{
  "model": "image classifier",
  "crop_scale_min": 1,
  "depths": [3, 4, 5, 3],
  "kernel_size": 3,
  "stem": "single",
  "init": "kaiming_normal",
  "optimizer": "soap",
  "beta1": 0.95,
  "eps": 1e-08,
  "grad_clip": 3.0,
  "gradient_centralization": true,
  "gradient_noise": 0.1,
  "epochs": 13.6,
  "adamw_weight_decay_other_params": 0.01
}
Rows from block 8 of a small image classifier, named by matrix and row number. Rows with one number belong to one channel. Each number is 128 + 32 x the weight over its row's rms, rounded and kept within 0 to 255. All counts start at 0.
Before each channel's rows are labels from the 100 images, of 14976, where the channel reaches its highest value: "responds to" is what is common among them. Only what is clearly more common there than usual is listed. The data: dead-leaves pictures: piles of overlapping shapes. In brackets: how many of the 100.
# convs1: grouped (8 groups) 3x3 conv (model.blocks.8.convs.1.weight, 256x32x3x3, each kernel summed), inputs within the group 0-31
# convs2: expand pointwise conv (model.blocks.8.convs.2.weight, 512x256x1x1, transposed), outputs 0-85

responds to: pastel (55); vivid (44)
convs1.68 [143 117 129 125 139  60 112 123  52 144  93 104 144 161 161 119 121  67 131 160 139  48 126 193 112 139 118 144 138 114 115 111]
convs2.68 [127 125 132 154 107 155 111 113 129 171 187 172 148  92 143 152 139 104 103 193 118 201 100 131 104  97 111  81 116 154 168 192 101 125 103 176 108  78 135  95 147 104 167 143 121  98 136  89 198 151 148 140 106 164 104 137 121 125 120 129 136 113 145 146 144  86 189 166 124 106  93 156 145  55  77 105 135 125 113 164 142 140 166 123 135  68]

responds to: pastel (81)
convs1.143 [143 174 166 127 110  92 125  81 136 167 142 153 208 133 132 116 104 133 163 133 106 126 218 123 162  86 137  99 160 140 155 132]
convs2.143 [131  92  75 147 127 107  87 168 111 181 131 158 125 149 123 115 175 135 109 134  41 125 124 135 128 120 133  53 114 126 131 127 150 158 132 156 165  90 180  97 183 109  96  86 163 166 111 127 105 131  89 141 109 144 150 140 127 195 135 147 152  92  93 119 136 147 152 137 158 181 119 111 115 121  93 145 148  94 104 140 121 131 125 124 101 120]

responds to: vivid (99)
convs1.171 [110  65 109 165 171 137 122 113 101 151  83 132  79 109 147 124 126 110 110 166 127 149 153 151 168 161  92  63 105 162 145  63]
convs2.171 [107 113 115 169 133 111 111 156 131 112 186 144 114 182 121 107 162 168  70 128 145 149 137 148 176 154 138 151  77 114 108  97 143 105  46 160 162 170 140 145  68  77 148  86 157  66 123 105 110 138 118  93  92 118 119 116 136 125  48 131 113 135  94  64 110 112 142 182 174  99 161 125 179 124  94 101 137  76 164  52 142  83  71  87  81 150]

responds to: pastel (66); vivid (34)
convs1.210 [128 117 158 113 115 119 131 138 131 154  81  76 184 137 112 145  67 107 127 122 213 108 159 125 167 140  50 116 126 131 145 155]
convs2.210 [140 107 158 146 135 188 114 212 117  76 219 142 146 167 171  82 155  78 124 163  94 172  85 186  82 102 148 140  79 160 148 125 176  89  99 132  86  84 113  99  34 149 172 125 182 187 164 150 124 127  90  68 120 164  63 156  79 141 129 107 146 136 132 149 111 116  86 101  83 122 112 139  95 146 127 178 120  78 132 169 118 126 127 112 119 130]

responds to: vivid (100)
convs1.127 [130 110 167 134 172 171  96  84  99 146 196 135 144 107 117 139 120 161  60 133 106 118  94 126  98 141  83  90  93  93 107 177]
convs2.127 [ 99 158 159 116 187  96 174 143 152 173  77 109 115 112  48 159 127 107 147 169 162 155 152 132 160 135 101 156 145  96 155 105 137 122 154 140 109 152 162 104 126 151 127 135 106  84  84 112 133  92 138 156 138  86  91 103  49 131 108 166  59 132 117 119 147 146 150 180 155 137 157 121  78 150 114 117 112  93 178 124  96  88  75 139  86 126]

responds to: vivid (97)
convs1.162 [ 60 117 104 108 106 127 114 139 121  79 110 102 107 119 187 182  53 141 122 123  97 109 159 125 130  73  78 126  91 143 131 106]
convs2.162 [ 80 199 112  83 134 154 122 136 141 151  89 153 142 122  97 124 134 144 146 207 104  90 109 122 148 163 139 162 130 148  85 133  89 154 104 118 135 160 145 140 144  91 121 171 162 111  85 144 143 145 100 154 166 192 147 124 158 137  85 194 169 114 113  96  98 126  95 136 143 171 141 199 121  87  83 157  94 140 113  97  93 125 151 104 131 125]

responds to: pastel (52); vivid (48)
convs1.128 [137 140  89 132  90 163 118 112 118  58 119 136 115  66 119 144 125 142 176 116 131 111 155 126 185 169 151  67 108 160 194 131]
convs2.128 [107  63 137 174 124 125 134 142 124 124 149 144 160 180 128  69 146  78 104 109 180 207 154 147 131  87 196 183 141 118 187  65 124 146  86 124 119 155 138 136 108  84  73 156 145 186 118 126 157  93 119 125 166 171 143 110 137 150 145 152 151  97 187 135 110 136 150  77  84  93 148 135 112  90 142 103 117 119 167 134 112 129 119 145  99  74]

responds to: vivid (87)
convs1.184 [126 132 172 148 150  90  99 119  85 119 142 123 125 149 127 203  73 132 143 148 117 138 171 162 149  59 120 151 141 140 207 142]
convs2.184 [ 57  56 115 134 138 145 147 135 156 116  92 105 124 107 121 147 103 163 168  96 145  84  85 145 135 139 102  82 144 136 128 112 141  96  32  88 138 137 130  83 141 176 117 123 127 193 177  76 102 175 144 116 171 126 156 120  77 155 104 157 173 135 123 168 111  92  97 104 155 138 148  72 147 168  99 102  82 149 101 104 154  58 116 146 195 115]

responds to: dark (59)
convs1.196 [ 86 104 116  69  82 102 120 108 113 124 162  67 115 169 128 108 117 108  41 144 103 155  84 167 140  96 123 139  96 143 102 135]
convs2.196 [115 131 105 143 158 132  64 126 127 151  62 120 120 118 111 140 137 166 139 161 144 159 111 148 137 126 204 152  86 121 119 185 109  95  95  85 121  73 170  96 169 142 186  97 113 203 152 140 125 155  93 128  60 123 123  94 150  89  79 142 171 140  88 145 112 167 160 144 143 100  82  78 163 119 112 140 153 144  79 140 112  69 160  83 121 142]

responds to: vivid (99)
convs1.181 [ 83  94 134 158  82 119 190  88 182 126 148 108  91 119 128  73  85 175 142 154 105 151 105 101 136 124 182 128 147 123 116  83]
convs2.181 [137 184 135 106 156 115  75 129 174 102  88 150 133 110 136 108  55 187  90 155  83 127  97 107 130 171 107 121  85  82 135  74 175 139 123 110 130 139 147 129  64 201 150 114  97 114 156 136 171 144 101 118 167 133 120  68 111 138  48 118 103 125 203 136  56 166 146  83 110 157 114  82  94 151 153 152 100 180 113 101  84 124 132  96 174 135]

responds to: pastel (71)
convs1.72 [168  76 103 142 157 135 123 106 152 123 133 171 173  87 147 184 109  98 189 111 145 118 126 170 132 146 141  78  73  81  96 135]
convs2.72 [185 122 138 108 156 113 156 127  92  79 147 143 145 124 135 145 110  56 112 108 136 103 110 145  87 106  89  93 143  96 123 103 147  88 159 144  85 124  90 112  67 134  98 103 162  21 101 132 206 112  80 216 159 133  69 152 153 124 149 129 141 170 142 117 189 151 139 168 157 155 122 157  94 116 148 114 104 138  80 114  41  76 164  98 166 181]

responds to: pastel (90)
convs1.132 [165 121 142  80 136  87 135 115 160 107 132 168 138 163 121 127 103 147 130 166  82  98 137 106 145 140 154  61  36 117 104  87]
convs2.132 [133 169 130 110 118 102 154 107 172 136 107 145 114 149 122 158 153 141 148 113 139 179  86 177 139 115 148  64 148 144 128 125 157 145  90 113 172 150 198  84 111 157 121 114 171 219  76 142 125 130 115  76 127 108 124 104 141 159 124  95 168 113 142  71 130  63 177 155 148 190 150 145 132 109 147 184 107 168  75 144 163 121 183 161 131 125]

responds to: vivid (46)
convs1.226 [155 129  82  97 131 135 118  64 115 114 173 144 121  77 132 144 175 122 136 154 131 125  88 120  96  89 140 162  44 124 104  73]
convs2.226 [130 130 138 107 109 129 151 155  99  83 103 132 161  78  71 134 103 121 139 100 127  88  89  71 101 135 110 126  83  74 150 131 127 185 109 147  86 158 176  77 118 130 128 100 117 117 147 119 157 161 104 111 107 142 136 129  86 119  95 165 111 131 129 119 217 114 149 145 102  84 142  92  67 129 161 156  67 170 159 147 126 160  71 186 168 146]

responds to: pastel (95)
convs1.195 [ 96  95 153 118 187 108 163 101  49 124 139 116 127 141 100 186 130 119  98 137 101 142 136 131 151 137 198 115  60 151 120 119]
convs2.195 [137 115 129 184 176 161 112 167 166 149 103 122 123 109 149  87 142 176  84  85 119 134 103 128 122 130  80 120 140  98  99 122 109  86 125  96 136 122  60 122  72 115 101 142 155 106 104 140 108 197 127 114 132  82 123 138 123 129 114 120 122 154 140 103 147 185 127 111 161 138  90 116 114 120 119 155 151  84  87 150 129 113 155 153 160 108]

responds to: pastel (56); vivid (44)
convs1.151 [128 140 122  84  69 109 162  87 168 139 121 162 190 115 122 131  90 191 155 130 105 128 139  79 162 157 146 103 106 183 159 142]
convs2.151 [153 163 140 104  95 126  92 118 130 141 141 152 111 119 187  79 186  93 100 185 142  95 104 126  67 127 222 172 158 126 184 160 147 161 111 140 127 141  99  89 103  31  89 154 146 137 100 168 116 116 175  96 189 144  92 109 168 162  75  90 121  84 113 108 162 135 181 139 143 126 194  84  63  96 138 142 160 129 114  95 168 156  74 105 125 152]

responds to: pastel (75)
convs1.39 [102  74 111  85 123 130 129  58  81 114 119  92 136 107 111  62 111 122  96 188 103 180 101  95 159 124 148 156 126 123 121 156]
convs2.39 [136 127 112 161 124 167 133 155  79  92 113 151 126 109 118 164 137  82 140  95  90 137 129 141 126 142 139 109  78 126 176 133 191 167 118 159 142  65 130 115 198 119 181 161 120 139  87 100 129 109 112 126 130 134 173 103  75 166 143 154 113 156 141 132  92 135  90 122  78  97 139 122 114 118  92  97  74 141  67 139  95  80 182 157 118 108]

responds to: pastel (55); vivid (45)
convs1.137 [145  82 101 128 131 117 166 135 150  97 111 128 185 111 112 194 142 156 175 119  93 169 179  94 134  88 156  79 150 168 163 135]
convs2.137 [ 81  75 123  52 129 115 167 164 209 110  97 114 123 150 158  22 150 104 140  91  88 175 143 151 144 132 147 130 115 124  94 130  82 107 149 104 121 136 115  99  69  95  83 168 120  28 159  87 140 179  99 148 129 159 102 134 115 165  97 186  64 126 124  94 128 166 102  92 138 114 140 124  40 119 114 163 158 119  98 125  83 140 102 196 101 145]

responds to: vivid (64)
convs1.245 [127 143 131 176 117  95 164 112 128  62 162 109 125 156 217 129 107 114 138  78 109 117 126 143 164  90 126 108 100 135 194 102]
convs2.245 [114 120 103  69 150 132 146 139 139  84 106 110  74  83 128 186 136 204 182 200  90 124  95 158 149 116  99 115 121  97 141  83 184 145  97 154 153 136 179 117 157  78 176 164 132 188  99 139  96 156  60  77 139 172 106 168 132 145 199 134 129 178 172 148 159 144 164 160 129 142  85 131 126 127  98 118 180 127 133 148 135  68  91 101 136 114]

responds to: pastel (85)
convs1.71 [157 178 147 145  95 125 178 142 115 172 122 140 194 129 170 114 161 119 104 181 173 130 175 192 130 128 145 137 110 173 147 152]
convs2.71 [181 106 140 137 139 177  81 134 110 159 127 158 120 122 125  70  86 120 108 146 130 108 138  99 144 133 154 107 175 110 143 144 178 146 136  74 108 153 105 105 171 114 137  88 158 198 170 110 105 132 155 120 139 104 131 127 156 124  79 125 155 136 177 107 126 103  91 180 188 112  54 117 113  87 125 149  96 123 203  96 120 119 159 138 155 113]

responds to: vivid (97)
convs1.165 [139  83 108 207 104  94 104 117  82 127 153 151  99 103  77 107 103  96  78 109 113 119 113 159 174 172 174 126 141 111  98 114]
convs2.165 [102 156 157 156 166 139 143 174 127 125 147 173 163 159 101 110 114 124 107 156 137 118 109 144 150 126 114 103 161 141 124 166 153 102  99 171 173 126  98 104 142 145 117  99 154 126 125 118 111 142 181  94 178 154 168 117  95  77 164 125 122 179 116 114  79  91 128 133 142 128 123 135 109  71 163 145 137 170 144 134 158 171  89 164  88 108]

responds to: vivid (70)
convs1.1 [163 146 187 188  98 148 162  78 108 143 123 151  84 101  51  70 130 155 123 139 162 136 120 145 159 143 115 132 162 105 149 122]
convs2.1 [166 146  73 116  99  98 196 111  50 197 141 121 176 111 154 133  80 169 106 134  93 104 144  85 105 113 137 151  88 173 125 143  85 167 153 139  97 142 136 190 155 101  55  92 133 163 167 165  90 141 153  46 121  93 111 107 134 114 126 113  85 140 133 149 130  79 152 133  98 116 176 134 144 115 107 112  92 119 177 148 160 125  83 168 162 114]

responds to: pastel (55); vivid (45)
convs1.146 [157 134 127 123 194 119 200 158 125 151  99 188 157 111 168 171 157 165 114 115 140 146 181 106  89 178 137 127 145 124 108 102]
convs2.146 [210  98  49 131 117  94 162 122 129 108 170 139 152 101 117 139  94 145 130 220 174 125 141 165  93 139 142  89 110 147 149 146  89 148 157 157 110 179  86 122 128 158  87 135 137  89 139 130 107 139 172  83 150 134 103 147 161 133 153 158 154 121  88 131 196 154 119 169 182 155 153 162 120 135 100  66 157 150 137  80  53 128  87 151 147 112]

responds to: vivid (67); grey (32)
convs1.10 [154 151 175 121 126 113 138  87 128 158 108  94 124 114  66 108 147  79 127  85 169 161 111 154  62 126  91 174 121 184 129 157]
convs2.10 [161 113  62  95 115 177  83  87 175 141 103 108  76 109 157 120 137  72 134 170  87 127 149 186  59 135 116 136 106 128 114 138  74 150 122  89 128 110  99 167 142  62 122 173 145 154 146 140 107 161 151  38 119 169 129 128 119 170 159 145 134 139 140 120 152 109 172 137 116 125 167 112 193 122 104  25 117 104 132 152 114 161 138 145 113 101]

responds to: vivid (85)
convs1.125 [122 102 101 105  96 178 163 121 211 130 128 190 137 108  90 111 137  96 116 132 104 139 139  93 165  95 168 157 151 152 126  66]
convs2.125 [100 121 106  80  80 122  80 129 116  91 172 136 128 144  70 152 157 100 148 182  56 105 130 159 146  85  97 145  80 110 180 109 119 121 109 187 100 170 103 112 116 138 134 122 129 136 142 149  97  62 145 131 165 152 154 128 134 128 130  47  95 119 153 112 173 131 131 151 126 128 119 117 129 131 151 109 142 106 173 159 149 122 142 144 164 148]

responds to: vivid (76)
convs1.149 [107 133 141 173  97  96 114 142 167 123 108 127 116 130 184  90 196 120 100 122 114 169 189 128  68 134 108 114 198 134 129 103]
convs2.149 [ 70 175 157 182 137 116  64  68 100 142 121 138  84  83 106 185 123 177  77 159  92 121 132 113 144 185 173 106  81  94  71 129 121 134 131  93 102 110 142  71 150 126 132 105 182  62  93 100 155 226  91 102  59 129  91 123 164 129 167 111 145 135 125 133 117 158 133 173  91 164 162 112 135 113 135 146  89 126  72  96  34 122 168 156  78 160]

responds to: pastel (98)
convs1.65 [173 140 172 129  65 127 124  80 118 127 141 127 123 137 137  62  88 161 131 119 175  77 125 129 104  64 166 153 167 110 161 111]
convs2.65 [134 168 129 141 107 131 130 153 170 105 114 125 127  92 139 195 158 111 193 174 154 106 108  92 138 143 127 190 187 107  81 171 114  93 175 129 101 127 149  87 141  85  93 136 166 133 107 106  62 101 127 119 150 199 150  78 158 183  71 124 140 102 132 151 105 106 122 218 165 109  92 125 173 174 155 153 127  89 116  67  68 102 114 122 128 137]

responds to: dark (44)
convs1.219 [120 159 122 130  53 128 190 161 114 122 138 137 117  91 123 127 177 119 136 107 104 118  94 148 138 117 102 108 187  76 209 118]
convs2.219 [145 130 173 155 104 104 140  52 148  95 119 132  62 100 159 117 146 156 168 169  88 172 171 164 105 138 110  93 119 150  50 160 121 147 151 141 124 153 164 112 163  78 114 145  87  74 122 154 102 159 142 193 105 133 141 140 151  51 174 118  50 125 167 107 161 164 151 152 140 114 166 142 100 176 163 169 124 111 155 151 138 105 120 146 157  93]

responds to: vivid (55); dark (42)
convs1.124 [162 126 125  89 129 136 136 144 131 148 101  89  86 170  71  99 115  97 103 138 132 171 166 154 153  71 196 162 140  88 171 106]
convs2.124 [106 134 160 107 115 110  45 112  86 164 194 171 104 153 138 155 143 117 140 159 133 158 129  95 112 108 204 146 166 135 138 137 178 161 175  61 166 209 121 123 101 130 142 112 110 101 115  55 105 137 107 116 130  92 184 178 141 172 124 138 136 132 129 116 107  99 148  94 163 167 191 128 154 136 104 119 126 180 108 120  59 124 126 172  82  93]

responds to: pastel (58); vivid (42)
convs1.138 [123 163  90  89  71 108 115 143  64 131 158  79 174 128  80  79 117 133 164  87 137 132 145 132 123 176 164 120 131 106 179 127]
convs2.138 [140 101  78 131  49 126 144 128  90 163  52 149 111 172  98 125  46 139 146 119 144  63 146  98 123  86 168  56 112 162 149 169 125 149 140 150  96 124 167 136 111 136 114 185  94 196  88 169  62 167 130 134  57 128 186 119 139  67  90 172 125 126 104 130 217 113 136 152 158 109 181 132 107 171 146  96  63 166 134 106 134 207 174 175 147  84]

responds to: pastel (58); vivid (41)
convs1.87 [157 119 119  85 137 170 153 155 107 160  99 134 124 142  82 117 142 112 168  65 135  96  91 148  59 120  99  63 155 165 156 137]
convs2.87 [103 148 114 172 149 183 144 173 150 154  48 152 138  57 124 129  93 103  54 150 140  88  92  76 138  52 112 135 106 103 167 116 117 164 103 125 132 130 177 110 208 149 146 159 130 124 122  63 156 126 137  67 137 146 185 112 120  81 112 159 193  85 221  85 194 162  78 104 147 133 137 143  70  86 133 117 106 133 141 148 110 154 112 148 125 133]

responds to: pastel (65)
convs1.85 [169 120 167  83 122 116 113 151 136 183 118  69 123 143  94 136  97 103 186 105 147  99 170 151 130 153 161 146  89  90  62 123]
convs2.85 [133 188 159 133 143  75  86 145 173 109 162 111 160 147 121 152 153 111  63 146 119 191 130 104  63 175 108 121  55  81  88 141 174 139 113 148 148  99 109 145 141 187 104 179 122 105 181 102 163 142 116 126  82 116 142  75 118 136  70 137 126  56 137 170 172 131 143 121 131 113 137 106 197 153 132 175 159 142 119 122  81  98  88 129 129 138]

responds to: pastel (53); vivid (47)
convs1.136 [192 150 222 106 112 169 169 157 138  78 127 116 115 138 145 159 146 115 162 115 116 129 167 123 106 144  84  72 117 130 153 130]
convs2.136 [164  54 113  74  46 167 114  74  78 124 132 122 109 182 128 142 146 140 137 102 148  79 103  27 120 125 112 125 100 150 181 142 159  89 119 194 140 108 120 164 119 136 121 118 146 186  98 168 134 173 134 115  98 140  58 180 167 121 116 123 176 127 143 152 144  98 161 145  97 152  99 134 147  70 113 126 116 123 140 149 180 139  94 101 119 138]

responds to: vivid (96)
convs1.183 [122 193 136 165  88 165 119  93  74 155 110 146 192 104 156 104 156 107 165  80 147 120 131 179 108  98 153 100 154 115 144 155]
convs2.183 [ 98  82 127 118 139 105 122  89 106 112 187 104  98  94 104 166  94 102  85 106 170  79 113 159 129 186 164 163 149 183 121 153 123  93 193 100 109 120 114 188 186 130 183 148  81 152 123 122 119 105 174 147 125  92 165 164  78 133 166 118 119 137  81 125 171 103 128 138 154 111 178 158 131  95 100 129  74  91 170 105 158 148  91 142 180 124]

responds to: dark (90)
convs1.197 [113 143  98 127  92 168 163 107 109  61 138 135  80  58  95 138 122 120 109 142 131 110 111 131  88 145 101  76 127  48 151 123]
convs2.197 [146 119 133  68  90 111  85  97 119 184 152 156  91  62 152 128 126 108 143 112 110 138 196  80 112 161  91 132 119  64 133 105 125  83 113 122 179 126 106 187  73 148 140 145  78  70 114 142 144 160 184  88 112  51 145 125  83  83 163  67 104 108 115 144 169 126 196 115  82 111 168  33 127 122 161 119 111  82 116 147 112 139 160 147 190 118]

responds to: vivid (46); earthy (45)
convs1.69 [136  77 139 137  56 110 135  96 112 115 141  86 149 129 151 165 140 101 130 143 100 140 166 214 120 106 127 134  71 189 113 123]
convs2.69 [159 121 123 118  81 138 161 143  84 130  86 177 122 163 126 113 122 122 160 159 144 129 138  77 117 119 141 119  79 157 140 124  85 116 150 126 152 143 171 119  77 104 167 142 219 130 159 204 105 114 139 168 126 151  80 155 182 175 115 165 135 141 116  99 118 124 125 183 139 151 130 176  90 127  46 154  75 156 126 147 164 153 137 142 153 167]

responds to: pastel (57)
convs1.209 [159 130  78 141 109  77 159 139  99 116  94 117  57 137 167 122 141 120 123 201  49 116 150 139 147 133  82 106 142 112 123 119]
convs2.209 [140 152 141 176  55  99  61  55 150 151 152 191  84 106  90 117 120 115 136 136 140  83 125 106 103 185 110 128 124 126 150 190 187 105 198 117 123 152 105  77 176  58 150 106 142 181 125 133 220  80 119 127 100 134  62  80 185  89 178 113 120  80  75 176 152 142 153 161 131 132  89 117 111 122 112 146 138 123  87 142 117 123  87 137 150 124]

responds to: pastel (58); vivid (42)
convs1.131 [161  88 119 122 149  95 131 140 169 188 115 156 161  73 134 124 100 164  88 110 141 179 172 113  60 102 132 163 113 131 137  80]
convs2.131 [126 147 111 122 116  45 169 113  87 129 209 177 175 120  96 154 106 168 144  71 105 166 160  89 160 141 193 130 128 110 143 128  91  90 153 150 122 174  71 164 125 136 116 123  64 101 132 127 157  69 181 106 132 155 130 102 121 137 140 124 116 152  91 115 136 153 138 159 108 183 182 122 149 106 140 137 134  28 141 152 137  46 127  97 126 135]

responds to: pastel (100)
convs1.213 [101 109 160 153 149  97 117 122  69 118 176 109 101  91 107 147 131 109  74  96 223 150  83 119 155  89 136 137 106 106 135 119]
convs2.213 [142 148 146  92  79  96 199 192 114 192 219 114 149 128  52  51 136 102 117 200 136 114  71 162 138 149  95 193  55  83  73 102 130 158 170 137 128 117 108 167 133 140 162 110 136 129 103 175 156 128 145 135 121 107  67 112 176 109 107  73 100  94 164 100 149 166 127 103  75  96 100 148 108 108 108 106  98 165  14 144  97 122 120 173 151  69]

responds to: pastel (59); vivid (41)
convs1.202 [ 66 126 142 128 135 143 142 139  89 148  87  86 142  85 111 138 175 139 186 118 135 156  91 141 127 148 111 148 156 217 159 165]
convs2.202 [ 92  58 194 139  83 134 165 126 106 116  82 116 108 132 127 146  90 143  89 136 123 144 126 139 152 131 169 166 166 169 154  95 120 131 107 127  96 164 156 161  90 201 134  68 121 118 174 146  92 147 112 112  99 148 113 122 151 118  20 123  70 181 157 118  89  89  68  75 124 190 163 131 112 114 137 119 108 133 131 172 139 138  43 123 184 160]

responds to: vivid (100)
convs1.100 [156 112 192 142 153  90  97 131 108  61 110 163 148 130  56 162 157 171 122 124 175 130 147 163 130 142 104 137  90 122 173 143]
convs2.100 [ 67 143  91 105 110 155 161 173 156 130 112  98 134 161  96 149 192 143 133 136  91 179 114 148 103 121 107 201 103 172 145 178 151 155 177 142 145 118  72 157 172 107 146 121 118 111 101  97 117 158 139 156 172  81 183 122 148 131 125 160 122 134 149 138 123 163 141 102 143 169 152 147  84 129 110 132 104 122 137 180  83 110 114  95 153  74]

responds to: vivid (100)
convs1.4 [172 177 144  72 148 136 100 175 127 155 100  96 124 115 100  97 150 156 125  76 146 135 134 154 101  81 187 121 116  91  77 165]
convs2.4 [111 169 124 162  50 117 112 110 154 136 123 113 163 154 166 146 153 168  99 138 141 180 156 117 121 121  90  77 151 129 102 150 158 127 124 140 155 177 168 196 172 107 122 166 139  94 146 169 166 130  80 146 140 120 147 140 109 105 102 126 130 131 154 182 117 104 110 128 101 119 132  96 125 117 101 165 116 128 166  83 112  72  49 152 142  66]

responds to: pastel (65); vivid (35)
convs1.142 [138 105 130 147 163 117 117  79 123 115 123  92  97 148 115  63 216  51 113 135 125 114 117 123  90  98 138 116 169 150  88 125]
convs2.142 [124 110  98 132  91 147 142 129  82  87 100 157  98  93  85 119  91 110 141  69 142 137 135  77 107 104 109 186 125 103 121 183 138 186 125 106  86 207 156 119 151 137 149  92 164 127  97 163 168 132  68 149 105  92  98 115  49 139 153 129 115  91  69 145 143 148 142 131 121 106  71 138 108 132 158 148 117 123 146 152  66 134 144 123 136  96]

responds to: pastel (83)
convs1.207 [134  90 173 128 142  84 112  80  71 163 151 103 158 167  79 132 125 147 154 123 129 145 112 139 148 160 163 117 104  57 172  82]
convs2.207 [162  90  93 135 139  67 181 129 119 117 147 105  94 174 131 138 109  60  92 168 168 109  72 152 114 120 135 110 124 122 125 130 122 118 176 168 132 132 115 151 154 170  65 134 149 145  88 151 111 156 112 148  70 136 153 139 166 116 133  97 141 162 105 128 132 152 110 159 147 157  85 126 108 135 137 122 143 141  81 145 175 102 135 124  71 103]

responds to: pastel (82)
convs1.198 [154 140  46 111 133 112 135  77 128 172 105  65 127 158 160 156 124  87 126 168 117  88  84  95  96 102  93 105 136  95 116 115]
convs2.198 [104 134 112 117  84 110  84 160 140  91  93  97  72 174  89 113 111  98 163 106 119 167 119 142 172 132 102 127 136 119 125 132 130 156 152  92 119  97  63 115 186  88 121  81 107 118 128 112  96 156 144 168 116 121 141 153 118  97  48 136 105 120 177 155 155 197  96 150 165 101 110 120 131 139 117 127 118  82 132 154 125 162 136 162 176  99]

responds to: vivid (100)
convs1.28 [114 117 118  76 161  90  94 125  88  56 117 135 110  96 140 109  92 151 109 160 127 206 130 166 169 136 139 118  82 144 152 165]
convs2.28 [178 132 124 110 167 133 112 159 113 112 121 151 167  72  96 166 158 145  83 145 159 113  64 177 143  95 156 111 133 159 199 153 106 138 118 125  80 122 131 129 121  89  76  97 150  95 128 123 125 150 127 131 127 124  90 100 148  93 135 155  99 140 130 154 159 131 151 107 148 122 141 104  93  89 136  98  58 107  87 112 186 148  83 117 102 113]

responds to: dark (80)
convs1.212 [ 58  81 127  92 157 131 146 104 137 161 168 113 166 169 134  52 145 144 157 104 128 130 165 180 108 138 165 161 140  94 145 126]
convs2.212 [ 88 140  64 126 154 147 114 128 163 106  83 171 126 117  78 143 101 144 118 127 144 215 124 122 146 153  47 184 122  73 142  94 109 159 153 116 125 112 153  91 222  99 135 164 149 133  98 136 153  53 130 136 118 122 139 126  83 115  68 130 124 139 193 135 158 137 118 119 156 146 158 115 153 115 114 197 127 168 193 118 179 158 114 121 104  72]

responds to: vivid (70)
convs1.158 [145  98 114 106 137 120 160 100 166 189  90 135  62  69 135 138 120 153  69 151 101 136 127 101  79  74 153 139 147 159 140 147]
convs2.158 [167 189 148 119  94 115  97 127 145 177 129 152  98 116 138  69 147  95 112  84 112 106 135 134 136 166 108 125 154 107 137 121 134 182  85 140 116 155 163 110  70 134 135  68 124 176 117  88 129 120 193 175 149 107 113  87 119 146 142  94 112 122  84 151 109 186 121  99 102 128 123 178 123 121 120  77  96 108  97  94  83 159 105 158 108 158]

responds to: vivid (100)
convs1.27 [107 198 125 147 148 151  85 124 137 125 162 135  95 116 119  62  83 111 143 142  89 162  96 118 112 142 103 100  60 124  62 129]
convs2.27 [101 102  89 129  69 153 115 114 164 168 115 163 163 158 165 103 122  89 113 197 162 145 128 106 144  62 120  33 144 120 136 161 167  84 130 148 115 141 114 167 115 122 160 129 158 131 138 117 181 121  71  98 124 184 121  74 153 103 125  49 107 154 132  91  72 134 168 126 144 176 100 130 156 129 130 194 134  84 202  90 147 162 109 103 130 115]